From a checkpoint of a small contrastive audio-text model.
Model: 6.62M parameters, log mel input, encoder norm layernorm_no_bias, encoder layers 12, encoder width 128, text encoder width 256, text encoder layers 6, text encoder norm layernorm.
Rows from block 6 of the audio encoder of a small contrastive audio-text model, named by matrix and row number. Rows with one number belong to one neuron. Each number is 128 + 32 x the weight over its row's rms, rounded and kept within 0 to 255. All counts start at 0. Numbers have three digits each.
After each neuron's rows are labels from the 100 clips, of 14848, where the neuron reaches its largest size: "top examples" is what is common among them. Only what is clearly more common there than usual is listed. The data: struck, bounced, scraped and rolled objects made by modal synthesis.
# gate: MLP gate (encoder.blocks.6.mlp.gate.weight, 256x128), inputs 0-127
# fc1: MLP up (encoder.blocks.6.mlp.fc1.weight, 256x128), inputs 0-127
# fc2: MLP down (encoder.blocks.6.mlp.fc2.weight, 128x256, transposed), outputs 0-127

gate.111:089113203151140105132135152159122068108117198103110117125156155131134140130124120159115101144152082138096116119158118130125181067148082144086142153221124118092113102163230090151108148086149174129127127116130162135106132146150171119135174121154163101160093129148166084112115107163118112143016119108118133152131187074090155125145159173168134103144153121089109158132160121117182116102052
fc1.111:181151063101109104168133121115222196174110048122137082115086126108141138124159100175073115112144139150118097072133118085148122126119211114096162120074141085137114124138085163186156123092128094164118142135125147129145059171190166119165092157152094107154075165157127129125130169111140166099088123131146129127094109192114153185096111119141130110144092078145132164114122122150095136174132
fc2.111:063114208128149145152172079115167123148112180092107104115115105111127085105117112137187130091108205078149148142137143101100156118131132058148128128063148067125152131139154090112115080097134097172154143114147148145115101100052117109144135196157138177061123111126185133159107108100112141107215178124141112118131094178137115154155127135072135169081135079162133180119139125082144141130104
top examples: clipping; text has "clipped"; round plate

gate.139:106157174112052122169059119137143148113064100121163150086170139126166174167108120067191157147131150133150069133111087142131136120103165141180141142125121052147123138056134186135131179119082107080109119094154138102145121092157077117116222152095117114137150123130152149074174168131131116160168172144095082151152178135094096132154119097164135114182136128132138088094132087107175125116118
fc1.139:101120151159140159072167147095152101128156080102107095144127080151101129088124139149140102054126180127148156113165123138213078127157088162140137147155171200098134181120130098119154135160177153122126063136102154133089111136160196085179104101136175209130141083127097079141132146147080093087103153121159176111112092131159149137118146133113144090092162097148114139098132156162059193123128
fc2.139:141169161144130148133121166057063146141166094133104127130091109130234145098140184186173156170139111117153101172185091164182124102165104131170056086117169111140115117183138122150144130150152106118113078196089144122124114126091090150165123122139114129086149138169136145135176138156156132062124175128198173107116128140111084075139131176127150113132121061134133159154114106122124143081164
top examples: striker: soft; muffled (low-pass); reverberation; text has "reverberant"

gate.180:112121112171123123118131145134101171136153158149159096143132128096114121116167115126098103145072098108094127159134128046139041166132104138208119129165164103113104159113141090208115171148125091142215097120118104145092197078161103097089145134103102101111084166106184130150116116120158108092129095168125131141116119146186085142169135162161162089103163148122142065183087087152077137080140
fc1.180:176105109160105122168155125116153189158151155152111119118125138134145105113193107122162149104112145124083174136212172101134062127135158127190127171135160093128113144113154090108105129127163104105178089133147133209103146078151113080084142170136094079085076109123151176156153127149164064120117063087093151057106133126105094049114138132168150121145084137112181141130140155152088151099147
fc2.180:103157107182153129170100095145136138138168159105141157117092141155121150109170111134066158088113128132111199176121112149166095107125124098127192062137143143209127156093093103132072134173107164086159076176074131124071138092113141127125162136125104052079166142123129192132104133101136114146125075132111081079100156125126140183167138128071147168118140136154203116147158113124192102100114
top examples: reverberation; text has "room"; text has "reverberant"; rubber-like damping

gate.38:144165118144116195087172124152114116111136073070144087152118115137152183128179135125120140145128177120113159112096147087091139073159112116117189146140146079114156135103106105141131169094162093122149108136144122128114169114105087140074203133101128097114153149080115142182111189153059177109136102163077090169103123121153136116071105133131161143077066115051114130093170137074114171181076
fc1.38:142141145088173147156145110083125123117080170117136102127123113111166116070161116162072149119110086082152156155104100106148079078098059137168147087179143104137155142062157160078122118099072160131149086040124146116114178119138163086097144137155162135128147149130151175088150167122122104124149116136101147186196125107158091102173123098123154110094153177134205135122118094094200102131176
fc2.38:089109110157100103193156134066142109119166103126137153127098136137080154136147114192154122102148106164098193109109194082109160105199137132149099134122124157166125138135168120139133116160099133139100159146104116080147085118146070104118153171104123075108093161097148138062107162120110168205136072106076203077101089104091123130153157134190078142136111114123185116148114155111061130169108
top examples: reverberation; text has "room"; text has "reverberant"; ceramic-like damping

gate.186:152165130106167046159096120168106143147138105121124124127180103113154130159129100136061158118117075128105152161113143154129199108168149149064135136092177067092169120176215180143162095169129117149095101144155121087088166177128161156070122161111046110135175092095123113130158155111160165118167157125125113168082093122140135107159092110141111134096180139080159153112138139145126189128158
fc1.186:085115167132119097187169105121138075161169105083143105089099156110123137171113178164113058125086144161097129138154064150143113196110133066190147159145092154122124124118058133094168139168086138144064149125087115183144169125110090095189146186112157101140088106120094151139130093138141173180164114106118143148172178090174116094121109100097163172130147156128119118118130122138168063121098
fc2.186:160109096133087141083189170123197077116142130099125086137100117138143176145058145143142140140110172104122172103174127138184082140129141146144132129108109086157144103084065131124089135099115145133129133126132114180167072106083118084174097098066144111074194150111196126041098124131166172123149079152161117157202130136131085127072142120121112112134151087115125127115123110176070112132088
top examples: hard striker; bouncing; material: plastic

gate.143:089153141154116102114105068111129135116150103094123104162129157082012171120116158131112163098119103118117134129132155099127173101152124130166074110120125137137223137086145068143161122112113091171121187064157183132130164127156138142087141118140133091157161165109119156125152170140125152165165131137152179132132136110141139124113094153123206083134136088093094142040171191093143167074142
fc1.143:119096155088186147113142152126126104148151080065131084082088086173156135109112098126126136131125101197115156152143091146125101116126086148111144244159126098080081124126109142131065151177098170111123120129102116186090128190126070117129101101103133156106133136114170107113139075073129132120072143160132088151150182214093165138156110125142091140165105150173106108154119097107176178112127
fc2.143:096090100134165199164112176133185151146138156041139114071085073134169115138128147114129117126132079155077142155092047120154087092138177085098117213058129102129118093091099127157134098144177182102161105112133129161162141178145142114126127105135154144138164175107154181114093105146089092138088138144136181166169166162129151157065116136118128103128142165110094133122090122150123171134144
top examples: reverberation; text has "room"; text has "reverberant"; repeated hits

gate.127:076111142142087116162111127130095155151148088142166049177161112160187143151128120107170085150066163162184152101155151118204138120138127150080121160110132103110154049117169189124164078171117118086148124079141143133088102136122113115116167182184103112116132144143169159147177084136157153123149102124100144134126117094143113097156169149132168103130057141086165099128101112148083101094047
fc1.127:152122088148095139153144168131140128114148133155173145111147153110071207126130159135096111135150159118077141164119056141130162134125079093098129147120140120100156175107134104148077162090163112145121145118157214172073145160141097141121105086124093155137068153112115149160091192115153054124096149128144082089137151103165088143150049228145109154108158132156091134086100150062140132111120
fc2.127:114131136154093134132188110142116193066121122192107100168112092186070073078159106116153150135108131164156128133074159084168155144143108111091124113160115103092119143125084125127216096125078083192166073143175148090142110088121172056130107126086135074127090096114123100147195112109184147101104128117085174098165122130121122138118090165091130144116173115125113092083139104130144140163148
top examples: closed tube; large

gate.250:120076095112156147075162164131105156106133167100112105134103166104153184191130152173110141127169132144073182166140158127153156125132151166180112096085118067111091103068106139115112183130154131146109092162079159108149105111112098144157095187114101072118101090113107174112129092142118098142175113090124088126114104149086179167151143120226170116046135157094148114113128056101124147119105
fc1.250:093143159140100127150086073117150103156123149123137125090155034135154135099178111135156095177134170096157073118113125103109110140109054083108119139166103189111145143153144122162206087122094157104138149084127105121093119134170172079142134097130170153169171140164107083136109165118109156111103125137169157120133184140177078062135084142086099116155117061157118165124123206168115084121096
fc2.250:147129124174056164180128112080146161128060107095131150150159120131081134107174152101170132160077108108101065124125156051127140128132134160126155105101102146145133102155174089114124064133136091108127138140117097172158142116161150120128143107154129180175124158172103127212091144124113146125110043098125097124161103112182068144151096062101167135205122117115166079097127109116160076126163
top examples: bouncing; rubber-like damping

gate.84:098080136192133158075110103087104191176136133132127178163141110167148062144121125146105105141106104139123090148152089167152158090132119154148175129096131144099118149165184160181108139129126178090127134122107159041137117110109106115114123147116126130197121107156089124195114123163160150143089118132119100148069169132187149066153106175129087138121133132093081099051183118103124206097158
fc1.84:144212106110131161171146202145119091155100134152136108163106139158103116070108150159116096145044176159116170125173176098125112146089100065148137107136125078146102124108113153134189122065165124155156062118106082172106157146136076101155118156169150126080092114069124092124128073108139161074126127163164140116130095069095103157117123122086144098118130150100160138108086137180156115122072
fc2.84:093118114123108153182222192159104121117137137114148088149157124166159143147198152105132176142151141146122138112164139146049120094104166148140155139203075129182116146101122134163134134147160139172117149155133194078188115088139119203125137066092164096136092167086136116109128085142135159096107094128113078136155148151087095140119155092127110121091095148124101072194133161141083153172133
top examples: hard striker; small; material: rubber

gate.118:079114172119086125141104131156127192064144165080151137103175099097161084090129141159172177145134086136109148143120170165107099123102086213099135141093072130169178153137116101147109087203087100127114133072112139135078162118160175151119113146105175116072098122140149139141117171169106180102102123069072101102151128167127145107157125150105076112087137175148113088093117138106071096107155
fc1.118:133119127081151113170182093150120140121099164117142170117121161131091090083122124092120142137138117050115110061113132114158168122158147127133112132121104104153125156179150092126111173195103118085141096140165099138061209079105164188163147149118161069082178134116160135143175118123060135161147101179112087133161133102119146091091141220088111157113115208153122145114134079131142154151126
fc2.118:144148119152114154136112123161154094138183128124094131103127117162126173131174063137151123141105051134147177116091163110142118139129151159118116122107182161129140162072124129194189113119155126134062157182151136098094080163112136189143162107110161104138105112156091157195058089154081140126080212116148151160079050126099105193091113155132116112144173115113135117114102142151174119075122
top examples: reverberation; text has "room"; text has "reverberant"; rubber-like damping

gate.110:112057168173170098107135137119136114096111174128046098118136108106137181109123079140108130121162131157050126144104099144120165176154163064157126092109137097106115167114095144122104149115140109147064091113173116114127106106118201096137141133175094063162146096111073122118148078139117132139084228116119161154124194098169114174088157119155104109137136184155185114151134133112109141170158
fc1.110:094164128154125182107160135127138160128179107115167080074137119143097160080115095091122146198147138074131191173105171133144161159101168159074095085129131123160102050165078134147122146128152148107126165119091111104109099204096075137121135119087159145091145137095153079183163132125164118163110089178154099105151100137122132120145140208079182127147077125106106178109150125102064138120133
fc2.110:116189157184079066077108088075103165067088113095104137135112140149186093145129105117126141156150121099095119080160143133136101109133130113095145179129131144134144144164113103167110075124192079154151138155122163184127137195158081185193146154132122127086106109153131156222115093078136143121167135096167123142107161100167129132117155163109082137124068146073135096170104130147133100179144
top examples: white noise; ceramic-like damping

gate.147:081116120171145130098147156093108168131104131133108169127131104119130177113126120124150137083150132160118109136102123170120080131089150114183135193080115151149175060150133158153149160155183109128153117138109140139092113117130026131087108069177057115087138136112060137128089118104143159100154125085171081115128136112132091158143128090154055153153108192163120072075043174157140142137117
fc1.147:127172111160186055194184118112103119141100141155153125106156127156146089137087088163070115116079124095081103125129178159124113121114091082155082123096080127147100115089150090103132149068140066157144138118103186111160123167116104154114121155052165109170156126123151131134118185119079071134172112144143159128201102145154130174066129151116189156177143085134145134123146109168111097131081
fc2.147:173140136126103093171136084089129155125101134126062131046138068121180155144130150149075095108103095109102139069152123128108137102119073063109113180166116106090141142115077167140078129126158171155103134129104166086121181103195132127128150173122137121157151131094099136110136127113166093218172130146141217142151061152077161125148123144149084147104173125065131122124138106121085119095121
top examples: white noise; size: large; quiet level

gate.2:164111188142099138175151140125114172124169151118102079108120152121057153138125151146121190123145126097153151094132122117150163132098049167122232126121088146166150102111110125103108078175162100142145174135139158113108196157183106085121123097109129142116116079129088145198057085178103175085099158151076139129130116105137133109166152137137090125161109078102141085179107147124134074097097
fc1.2:133119079153083123135118152092112081076142163169099080115137138173129123193113145084095160183084124114138140094149148091131091106113105173109159108152090137168050087144151075127136107097165141098163141104200213131144139095151080058131100108063144149166120091113117166151109098163140196101070143139120116133095105109145118170137151133138100099154093134172072140093093161127170118154151
fc2.2:171131142152101141173157143089101143136169122108151151167039120180112135177111127160053101163106158092136155144094114183112141046139079100164094133129064131142141152159159128164179110104128099137220124127125199121146103119160157122164125125121148133114105095129082125197179153092139092161130105162172105134097109196115141105136085095115130147140141082089089071150149155098148103099129
top examples: clamped rod; reverberation; text has "reverberant"

gate.216:108129198124139079149116100136127110173086096161157164114189184181157129117142130122131132160140089106111152153097153152185178107142074139154118125140102154096139128096146135144125122126088167162156134124126131127163109148141094081098190106067150144127065115059136109169081145061056185127157085056173140085114192120150090102164109138168134084186130082123095102146127112134120125141086
fc1.216:149116082135065123136039143133134134094062092121106138120085114158115132140076159137172129118093135161121121128123153175109068140149080190131156208156098128130105154143110115144139127109117121214147067090110100113139154134092124094137112099136131167148110140156128115162102170119141116164119158111133074138178137090168110132155145115163119116153195066155135117079125117141137017205106
fc2.216:112150160122158126128123076147198143147079139074149143131173211080136193139115141116091133108149107172108121205093108155162115155080091109060081138170113159123142137091080125126157039121113159113182145179102160148144118090132071114093117094126099138105125122087075201143158132147122137159135106167138112145135106120196130077126094106103093138101080089084152131112138109120151147131086
top examples: closed tube; large

gate.51:102196120114107132157160124102176124121056127160134147144085109197112080080104201167075137106148123152126135149118215178155085147107150158154122088112110164185134139157147144090152100136106119095193108159126116168168124103130101158118133160109162120140175177137125089109162098140170141132104151120110168121102136157109131141102058110129095105202101137089133114070151153078144205123170
fc1.51:143144148113109188203128124147099098104108057120108099074137111179140163153105142108141146143096085121183112180126169161206157142084117190100139141145170159138190142113121110141138123168111135085144153112090068144134115104145078157172067114093162148155112077109111130170170084116111127107149109132179180098148123126141165140134185124123143165128096183150096152119156098074046129088114
fc2.51:104079170109155144080142144083147094140100193105108047125196127124189141170164113152087082141161113086128168132164110119098150082112131104207119115133166101108098142154171086123091146171172141139132138116148100066116116138115156117173078053147118110124186083163142116166147096108128112093132117128174089139155106112152112160119133155127175082093138145196140117096055158165136151151101
top examples: closed tube; medium

gate.91:135151131110072090148166189127103133128104149113117122063134096131078147063131129149114122167122106076148116151186195096162169142122106210138066181147119171177203110154071119154156169134109154167094089147098126151158111112122159094154144109078169114063145096124162151111126097106131092126109178137086087139113161111135103129071141098070114141152162109134151084076142089138107155095150
fc1.91:133095098166118056173132186149098132111124155110150111099083090107108094079156106130142147167056083091076088103133134140181117123095076140118152152147096146143149136137022142169153182181092091131147131155173142160146142116079172139156089133092163061091157142172130145086114073128144110134181150131089089099106176098155078112132148157148155116140110115122115125103155189146155098138096
fc2.91:135139127123131084149075079109179102127104117107173073136104091167136059127153147152107160164071102114098138089132143176118145147154092093145129094159095085178127136137109100090115170135091104085145131085140099144080112141113143122136150079138154159140156118115128198099062110172148117117097120109114133072102108163134066132111254102154132136132169178179125141104133131135205091146175
top examples: clamped rod; small

gate.71:113100066163160134142132130129085058165146165076110074117154207156136185136130070116114114098140091074127089159130152167117113168115121110127149054118095183155116118097147164102107158144095101138126129090085200151188115096104124132125155128138148162090100109132136157106177105173151124147056062091093139125169158154148151162150085113110126074123094095146169138071106132115165155120083
fc1.71:094139107147162129103131116132122117170165132084135185147207171165114092064111138108098133144100137153095124118079076157181148132163098168143187142131117119089087140136167154138142151145131162170156076089084170112171102146106157093130078074129136187168146136185145185128134117084108119103080133104059115166099157113107145111152075148118074058148091126152113105066170124136163146141084
fc2.71:146172101105101126114119113142192146111121060119074082145239133172159137172104146072106117143096130159116125077170108131131191111132122046131113190148123119081108110160088181127163172126148147095152108061150113121171101111096178113138121115130071108126099157123149121125112115116082149182109112099131106096124128117085179160096157084141078098075108121114118076118090111133164096163108
top examples: white noise

gate.99:035124125140102074167125108160146071197138121144109098178157162158171108169080112154159122123077171192129134141131105134164158175119096115105180144148138105076094036160134209102158130157085102122167097139138124140152113152122115106164132140164184068089104116162144138148136134113179078115110124105075110184168088118101112131145118096095125129118133087108147162122181162132095128148155
fc1.99:154114151147123142038136122164121088140179180069121110092128162145072084146158141119130118028139092118141103132181160148157135134084140125145148144162164100131065167104166182157159118186085080182102086130118134064129129109108142102120155193137120147129131138148128117164106095105144137082136041120151187114096116109099117123104165146166155161104100117144126127086100189113114075095143
fc2.99:115161092095120153141178121120129112110058103091123127146131115098204135137167148124149145139072075162110067136154113151129118088123069164139090128140121133163109094109124140123139189098111124086114171098110138142118099159219120123131085111104114127153106157073098136138120044126104095112117151179173141136129141137107208126164173059120107156201061061097114119189089132149115130118128
top examples: closed tube

gate.61:087148113145156074095091090148126138052184143175087146156121129120170185129144183094135135094108117139149117180096169151136186147168141186113111091059142148079139061148147129137114155191177099131131141129110147106098184153106199104067097132117132071149125092175107159115145187171170134114140088110130117143076103180128121143176096164141135109094097116154150111100159118089163132155124
fc1.61:123167121120193145103135109186112116103056146152151150105188099169184076100205090102126123163134102098120108152113088123179128152105087124097099147135090088089122132096152114091140132092112075152163121130058169154194110137117172123156093108100108178093176179112149140139161076138115090122055173153134098107109151134068144129136140130063080148168125101077146135144125157148114115147172
fc2.61:104102182113138110151090127100121170144042119143121127072095091141134135126123148150136053130128127151062155115080120163098122139111134102076116163142138154137089117099123085144105095134147160107152137123156086113073140059205132118113125058100161152139117114155155169100047061110079090154133104144138170109195139126137187094106129123145158150129117142111104107200099061121096117115181
top examples: hard striker

gate.254:178192185089131127144117086094101139186061133135073068106101174139094103137120162130086120194115172091115096150130175174124180136131150139145151083165126105140163093137129138133109130151168165125109096128105153101181139099128131133149163151080128134191114160148142138155097081122094153134134113134148034050093207138191114089104089091154141145102163147159090123124117143112129170116129
fc1.254:110110126088075088139122143133181103104081149145083112126131144112157128143110096154156093145072126068110162106121143172114112105192105185152153114150123123118103150118175123180089066116073147182129136072087140071153152156123094078134124182160178116157104183109143088202152085117150164101156132117091080075093142132166159093134130146099145138094135113212142084123095073121138172101120
fc2.254:105128158167111158146104125154121124143111163098133173111169174143197103115128150165100178157133122152055088179134113122082167157109074137075099135081125141143138120101137121159130181074164147119143123141145079130129087118098119189128075064093111113121149137133109157080190140129154112128100126177131111165146157099119041184156160091106124155103090134062121114092233113089110108129141
top examples: closed tube

gate.150:157158129108091088140139121219083045158157133130064127122099128178116159169157154155198133189183071123152193152173145091125123098114123145135117106116101130197110125119099110166117124148116178117112089144183100126143157152102122138151137118135183086124174161078111097112128102142107140146127120164118157124134133130135213104090145222150133119088114111168091084100172096113106138139138
fc1.150:090110143117083166146109099172045172151156065133078100140140174102106146154134179093127156120150067160148152103115133095084121176102074093145188122129109129192113112188113166120074119101096122097102119134111106121080149155125145136093161134134082130162124099089160120160113116230086120176159093126103130151145177140110153113118176148088090110041147167151111149115151149155135170135131
fc2.150:138058187148080133131144146137060151133126069111128105139137101112129142124160155080085129132105119111057140169105182120130084100090129120161154146101105130079158105114124117157206117113095112149081171114098100076128164085153115062115141130076156115087073171150164158096134125114157125219105158141089124125122087189129084140097045108080159117080155124157134110119101129118114134171127
top examples: clipping; text has "clipped"; medium

gate.65:109127147140134152170136111143072137146137144157101121145102089174167145129206095155174133122107121091125118117188108111120152167123118147152129139141193109144120109074113149134119135126099145081173168119088051074157149101174142086190128131123146121143103097102071131189141060124110148129119092173169151062090126117065135148101131098064138134113037130113158097182110149125072188099121
fc1.65:106071094107117195119093117088137155089164153104112129089143072076081126121158124139057113105171113094118121128099099132114095147109135094151151145139176110168103192111123124145188135084163089070119166142172142127124087131112134178170141109169094118164151098143139210110060051149105113116134116142071148137200079135141108126087155111111107131144149174162114163139164156089179146090137
fc2.65:101121116124137116107128152166111126134137145107105199095129137062089080089124143135106124122111172127168129134101079134089156079197182176087071102141113150136140173162134137171156059103095169205176136154115183114120087187122117135121114069113140092156102127120081135125106150134095093122147168170074069118074108102135153086175079109123082125167171117128051131112146146083126123142133
top examples: closed tube; large

gate.7:184139062155161066067127079144113164176118162094094168091138163071133106118153129106166090157133097155117173123098127186147111131107179190156139128101101151135173113147107173103145128108087147131129127061120143131167127119125140093103105067164123189127124100119175124093087116155114167146174086084058105124111113177115051102099149154153093112126088097158108058119138112096126089104113
fc1.7:131173174098108159150133195123093174136099147099166116147170101173123161117133071162116145085136114065132113119067162097163122188181117137165162091102130133167099113143161114169043109117108113105117147150138145052109139097136105084128104123099131053155199149121055184113153122142093139144140122169121131154146088104126171144193111141114134156183147097164077128105101096136087146123161
fc2.7:126155150170085118208118094098125135121113192124140149089061155101122089081138138135154126127124148142104094195142110112125165088103073132103093144135107087101238155076161141205132117150087146168130154135110139118090162153167088153107131106128155145112165136163181213149094164104192105108126108175128116166147142171110165148154124151118133133151120158072159169151113092138143100170132
top examples: white noise; clamped rod

gate.31:106178121121155169132172136064139160154142165180163139132159098145181171101092089164121108173216135080098144110146082176126130137074109160157167092144152102146090121101118170109119093088082101150171126181154093105170108184107127135158105095070138173068191148130112149127119101142119130155122076157091178149073134130120085155168140151127111144089124158125074140160120139128083110091076
fc1.31:084104160110148121163170118143113081106169121087121118131099189122156099158152149122136107112131066125152138175129123134085072151125143166105127187182093104151139069086126136153073061131136121092054187126130163101136100128133119168145169130100124081136100135133177135084152164133179171096089180127155106140165131135109205121123064153092180079150151145104178111131076119079149144173163
fc2.31:135160118150165150122116123126125094131079119110129138137162141082177112126080113104125118135150115134140162053088120120119124105119121145173137091130158122119127202137094119035111189110042160102135130120110076151118146130076157082091104157110104148134119114158107101149010124082183180117154167194131097115131074099158153143088104097102100132165112175131100137130119155109185102134066
top examples: bouncing; reverberation; text has "room"; text has "reverberant"

gate.225:125095100172125133062119208124102154116136174150143126172148130144096054139170131163147181115157135179127112133121120144164115178107155084117073084117079133102156158134138133128112133138168183192141138140068147137131158169158127050107100141137083104147090112136157103103193119132073081092216081131124165102145190114108129119163142144119107122136124089168114105150141121088201116169133
fc1.225:188090136135112119139142147113117141092122176111146132081208092106102172107135139069124139086185114148150180142106125105187153138176083148199135155044087150096144131118145125139094167187138099160122122128125150168130168185124131086152088129117077152096060128183139087126150156120095111093100138179168082095127072111147107150070141092063112135145180125109128148127087154121101159118132
fc2.225:112129157041092085132169117149124115110116140070117200152104136071143103163116142117099196075126118149084157107133117120127119118125117169158133133113096141145059137127102176114038101143136134124130159145177104094145189068117106129186195125102131139121134100149119138168101134109160145101116121140125141129149139178179086134104213121167129052110103216104117162120136133082112127096105
top examples: striker: soft; medium; square plate

gate.115:095096054160145152139105085160111136145115085151107129164145051150089126155111101107112153103162172105144152170083146109108104106153109115108145085165159128097185106091165113150120161112086064165135118145084098096141131161092177145103112095109187149176135110133129132121159115128050159158158172181193155105141098154146130119166089061124164069140155069123134133202135164133109158112083
fc1.115:124170105157108061127135127171092153151079100160120164140106068130145140175130180132134126069188100124099171099129099093098089086125042138124121151137176143180176066176099087092108131097091134124117104138136133089140115090081122105124106110156087176160182142100095194102130076118149137106179122119112141131149153115136169132189141133155143150138125101116106128207040156095145134155140
fc2.115:076123127195162153091095144182138164126141085136141124091116120082164135156183179110086103141095138158130131104101095173158171126150137082177115104118151135166135209125155055112085075116164148109127125130124125132149089125139081135152091153117136159146084164098108127116133089153122154154139232141137068077104075087098198149163157114146139123131170112084151176156143086106073135120139
top examples: white noise; muffled (low-pass)

gate.33:129167125151091135115195131130181145114114088144099152136054159145094133161127145098113146073109136077152106114170148098129083178170163136159142102138141146114160159191125109141147102095099086126136156153096104090183115083114158115125109151202109144135127101151052164063076217158166149078127116111110122108168098088137072108166118130126147056122091123140078094087122137145126172127169
fc1.33:154090162142176120122097123160091142182129117057188125147158133175189116129103130142166092139146082184122102133152095149177133078099125118097169136122133091076087120055100163188096155143142138139115135106126071193121138144109144141129181128102105127170113104182182121128144028148093090152057157123111084141123142141143165131098180096168096166148112123086150132109131168095113126167138
fc2.33:136102182121168162135154116114174147106099158198173048126152100112130109088133077191123057152140107159129155127120126199167097134129113121054158158163137158164120077117173121100136159114134146149106097129155157134160120151193102162120199151169148151165188130127150155109158097114084112124095102134173121161183133168152173182097122105124136165143204145122165170138140082118135110130156
top examples: reverberation; text has "room"; text has "reverberant"; striker: soft

gate.116:142121128129141134042103141123092096140063089156194157135110114144094143143121140185133146088209110118131167154125118167183118108143085098084137154162103146135160164127174163102112151102142110086108165112205173140136142103123136112115170106118133130091114085114159163080111090172173126118121080138129147150110154175126138144144097139162088134162138110138117148057141180117169131047230
fc1.116:162163112108128126092080143138130125138055165098146144111113165130178113129156113161150150097127140099145108109119141198152179089100089125121112118221126148113178107157152140062046169077077134071073158127152076168151175149153181067080148154093144096144089125118076137123139089139171139149132134125122138125120175172140144088119145122150169110121156135139144099079208157157153122148158
fc2.116:149143118117144138099154097122097157138112180139063159114150144101054179139154090146185142104145118110167090141141120139130148070089099113132131208184216094102158128121159157105164152124072178072141104149072078180137151147176133101126133103115155142155061117152107112136066060135164145104142101179074139131137108109130161080154140144133191110107078151167093149129118140107126150143110
top examples: hard striker; small; action: one hit

gate.103:092105143114115078106119068170063133148129220135124118111125088165202172083116093096135102153109149134164151132155159167127164111101142136132072087113130130132141106103142141091136110155148119117128136114132126115114144073183118096162136172110165070123108175155138112139158167117126147166095103118126075086101184084174132104192120103108190139078105167152133076071092133182123098045151
fc1.103:120093131139168134173068144146129188086093152154119132146167146110085097126040121178128174123127085156155113109101146123102164110133149136097111166133119089175101211093101081146140118161173071071125159103139119104137146118146134082136065142091067098111174174130202138159089120103136128133189113158157173109119097105162146167073133143100048156132131145125130089180096132132134115130163
fc2.103:095137167144140140076126200100170175103128189200109080134161144144147171133079124152112114129116074182110126102110126136114140141083127120113129158099066212130178111084138161152078145164118148184122130147170124134181117147109131106123126099099106090134146166140136084139086099029172159145151112105205109145104110186150115146117106118145085130168174098124074135070132127131127110086138
top examples: reverberation; text has "room"; text has "reverberant"; one hit

gate.170:115096102125185159119190103081088105111168139063059134136108086106151121120163151155163088115169104172133141122161159150162128104097128179117081173105110151144140100154187101068138116159103167156162161074188124107157110143114118084133111138143090130119128126132146124104155105161173190077137144066164151110180127120135136077083084134191119138164145153075102108190080113089158083143120
fc1.170:127192138118088153152184121152110148093150176157170155128102103053163075134130155169129152131111134111126093097080124159162104157068162136166080136144168148115110164167136142125123157123121143124105158087157070092094072147105191125197111104064145109139118070195139074096127102165129109106136160116110158132076125190064148130066140111148097173100170130130102087090113173124131119139157
fc2.170:110084126143137139109115144114174082146110116168119121130222173052094104096109112129122152122117184156131159143200095165103125152164095104138099080184173127083131086067112161143066180179098086142117078140147120159111147094095139118099117136137144099143109102130169104107126138097086124119171164136125164104101083099104128127169139136179197068092137144136144086088141160054079127121137
top examples: hard striker; one hit

gate.169:112079137140131175152152221100134102159099095123147133152126070108120163104151090083156151152187092156107091179097178182117133105195099176167184157125103171108087135125086112144121137151136084138096135122128109135156117116130117111136120098147124157093148193079124142158099086145129088166093112097046183140064159153120091146125137126145123109077133198105108192073112107123160131098116
fc1.169:165127099099151150126128163114151146117100164110111072140130124166161104117081114121114187038148165160164187144119142139147209150101112144126122170100149138139159154128162066155094150158113059109145119104095055137141162082151142160134103191203175109123103129169070157177135098099121137109154127109144139191087127132159129150178111074131168156125117080074107095092153097117168152122113
fc2.169:094100139169194120175137141076189086116129146201134145124086129144116097126125120071141172084144187140116168125073090133123102159102128128131126151107143046162113054123150112111162123138148126131196139165109144206173066175079118106177132138148165076175105154154161171139100121099164091068127138142133187141133107075151110106116173087097102093098135109093122117150136117128122145095132
top examples: white noise; clipping; text has "clipped"

gate.157:145105123140102099104114144105161067095140085131142106115132128136115121139120116137107153101154134062169109150127127178201105147159156135142139168159146114193149112138139151093150164110170097156117126157096126112175140105058195099092098089090064132067105200165140107158147156157153141209144133182094192094160130071156097152169160096141170140136109143158156087091168155132105159149068
fc1.157:121129157115105135142147215123173090140169115109075099098127120086152121148142134149159096148133208101141102134134170084121056185124064115067134137082188122146150084140122097196129080091072128130123130172159110171121176111166155105145139108099117204104103151097128140117087081135120167101099192138101124158147151074118141101102145125128137173058148145087103172119094108158114113151143
fc2.157:131099173153042126111136133144149125124101053059111115136067118124120130098155195168115057103086103159095109070085137162168146145125123085126171142119061129169063112100123163168102161118121095094137115177162144126135165097143162133097133160106164163115195105149148111149138139126164095141158121139151091117083094155165086174162121182113112161176147098191152100170131149120093128088127
top examples: white noise; striker: soft; scraping